Rows from block 5, named by matrix and row number. Each number is 128 + 24 x the weight over its row's rms, rounded and kept within 0 to 255. All counts start at 0. Numbers have three digits each. After the name is the row's rms in percent of the matrix's.
# convs0: reduce pointwise conv (model.blocks.5.convs.0.weight, 192x384x1x1), inputs 128-255
convs0.94 093:138104121113128130169140121123095085121115116142101140108122133143105154091113126148071130182152098152139122116098122112048083171150101091177182120124111129157162132144114127062143114149105137118143153155094112136115133134117145142124112131151129122114112067146132105097144128178109142126108145156109118108150113128137109098109098116111117225153100109130116103147123111146123091119114
convs0.95 106:126125171129155125125143121128106127130094107145139149116109117099133148151114113120139172109117121111148123060109107146129131084112139118121103134117118147153180140123136105192122107160117156141135108126130127129142105104132105101107143137176108112103116109118123164085120165165155101082138128136125152108090134117117130105098118162102151075137103109176178133086121138143143101112063
convs0.96 092:091062121136173132110130122158130109105147129164132122128177136136149151105116130122120122166113162138134099099094131111160108105087122125180085104120126148135099104139141163158176115170135132127122156113155118110111154117125127086147145122111118122081128147166101120095119124126120119146120108127147128147113137123168128118156087103148190134141119148136101134114137171119130129133163
convs0.97 104:110121153158117105104144129123159123074152103088155094111139136116128153129163125129117109134144135182133117119122132130178172151147143127117115126132155125105163131134136133095144116118148147099130107152140136119132148156143137141113145131152114109139142161144122065145129099125176056152122120123137129125159090108128127166098118141093174119117121105100113136130117117121109131157156
convs0.98 105:124125087142122105121093154096122133150160110153105112157122138118143134141096103106150090146175126125157144125115123094121128098103138173164150105126149118126122117134146209116144120127093135136128108151149139119101076130093119150128139149111125091104104107139133130139133093146117125109144154130122138178149134139116178103096102115102140112182126129149090110155128137134095140157145
convs0.99 094:124117125105091160120139121093109137134105130134112151103099128117141166101112110118105152123114094140117181140124130121139133129121108128117120123129172084125096110147173113107104129107140114123114158130124099131162147161128142130142145126126115105105131100120130142139161124083157158141138088105092120107125097136122102087156106150086139121149159137183138145100129128098136132135143
convs0.100 099:130079111163119100123111113123105176134169143124125119134143090141173107104098130158113125105126149133128097111100123127141128108121118149116143114128120110140171080127141103137173150113121144114115126194143133134134109122116130118083094093114136135123123117127103140131120171132138144122123132094167124153125103170149150084094099076144120138130141151160118136085139140121142105138083
convs0.101 103:102088107128124100148103135114083082149108112118122095120101102155125196139159130164114114114113113108128100112124131110110197092143157129163095147083124125199141119129123140135120104159095061160145118135127122133105111118162122086131136138132125107136121116158149104122094184094156121137129138123112080145132099140109125150167129158145117110150091169137143114116118180124093180128153
convs0.102 089:140118151100140127131124122167134116135112113115129133170113075170149099141136143150152115131137094143150128125131099073080138104130119135157099135084106078118150154157104113171125161107143067160120137089141144140155128162119102141091097090116137100096124130163135102111166101119148165169110142138137108124113144110104116121147103112084145119117141143114153125165115097138110104132128
convs0.103 100:096179109146133075161128131095131131119124142133094130130122154150141072126143102165133138136108130154117097059176112117154109118134133142089118114117175098114144142130135132139149112149167119133132110146122066139119116154147167146187089102151126113078137152112093125115145101129142156149114121127086119105126107162158111156133112141141133100122132117102157159170111131129097130140129
convs0.104 110:129096128150158154116143110107114135134147127134147102125160105138166164092154110125129160137110160089132154112150112145137147120162130131103143148127133150110113143123165150165147069104109122131126111129100102111086117143126149103134185143112118116074114138141168101136131110129124085121114089127116136117122168101113093141124123129181127145149128139106087095143162190135130105138100
convs0.105 104:157179205117115110165139112142148181139121127092142096152093134101124123141108118165141147112132163133133134120196107134110124155115132127131113129115109136184142151127133099129109143099104173091097128130148102093162142124130120099124138127106199172088152123112108138146122171134159147126115111104105113125128129110133093126112111132190134138090126092151138136172162144153134163119166
convs0.106 108:142136154101113181140133176108169108134130110136097096088146112090101128146109136123128170153169128103158150104134163133145092139118107155132106130082118108116121153128135095126119113160189162109161174147126145113109102093143139137100133138122149133125166139115143109107127138099119110149109149140141111143123148084107104115102145101167103112109152137109157121120120147126127150109095
convs0.107 086:108122143102122138124140157168115138159111090135106147157128096129108158167113124158111131123089140153148107145133166133159096103136145092126152109134154181148113114134126137103115108133164106158139124119142081131139130121100144108162156123128139170182141178137119123147151178085138120135094136102121119102164126087126111089121120141117098136153135146064102124107104120126132090141122
convs0.108 093:160096106130138168141106106186142138088105102151112157145131127155162152106119133142165154118169145152106097107087123144123152081139118123104114144145077127147151102173117098142137114147137126154110106136126129144108142086137111124088171099155110117122156163107102151149079128136091107141103136150131144083131119084144164126163078165102140164166141128121101153133156112139153138151103
convs0.109 095:104111124112124132134166155158158131113117117165158144115162138111124164077153119123140120104133108124110127137122124131139104105115121133097103136128100106143109112125134144166078146173151151130110155112144083123144112117127120123113154125140181127124131107145144160129115149129123119187110134149143127122138130120126142104114119135230122143130151123174153099093098132149121138132130
convs0.110 100:109125123146128154087128171076135119108131119127114124131114153122109132146140129124121079089172156146171123221101145122101160143126084104149143099145119110156162128121147146110109157112161127123121099129178116086132098107153134143175111077101141164146120110181165186171156148107131140162132125118126099138134122125098089136115119119127116127112121126135120182099111122112132129129141
convs0.111 099:159106119156093146117132103094149092156108096102121166112178077132146117122114180156084164090142108081102126084130071136094098134112105096130127126128144150125151111137147104164093094127123161171135133147106113114135157117129096135124110190093091133093122123096143142117148160103142129123124099087104095106157109108115095139091129130099137129114166095106131142113127134115119104133135
convs0.112 103:123136141137108123111142139129177134116115139124113130090145151163128112123120136156130088115108122135143147225177129101129163163105115131111122113135158190110143160145150126119106101172140142123150137106143168099110094174099075106123123125146114104136131143111130130154167116129128094160110150141096140112117106122127081126128120140169127141092158088175117147097130113140090134170124
convs0.113 099:138137139116076101133116134157139091108124096107140085155086150124074124128172151139105065128135163123130110190143130140152119149106126098166107116071076136148095116102147124150177087127128116105141142137113109124117119171128133069164105100150111131075166123132162140112134096163185118132139059121114133069104144109141118121103113139119082172134122141106126147151115141128133112144145
convs0.114 095:151093112106109077127123121107142132135118153137120128122147144124153136132133106092091120132124116118136124112143156171137082109093103132117111090118142118148140086130130147109140096087122147132142109120126134131126117109093110159106129129158122152111147138136117135148117147132136181093133094106138167141121090120111119115169155107145135116146149117117136140153150128147133107180108
convs0.115 091:154128096106104129172112145168128098131097118100103108123107130195091116173116141108133106145143122161100192148126115142128101101090070087107139124110110136179118135112133127140076122158169122096116113120114155126133123107164108137140077140127131119086152086112115144121114145124101099175077147122123108113171126092090098114105183111149143140115119112093144110117115119121124124111159
convs0.116 103:096140153130141157112164085138103145118148129141102176084158118100100124137121095141118191135108167133103132132077117125149102100120122123075120145115111120076165132129127078141106129158141092123162159115129139102138142111084136129128128121095145172174169112147121065167127141145139101076176128125112108116100116144123091148120131130148124121154160163124143140136183110162135118105133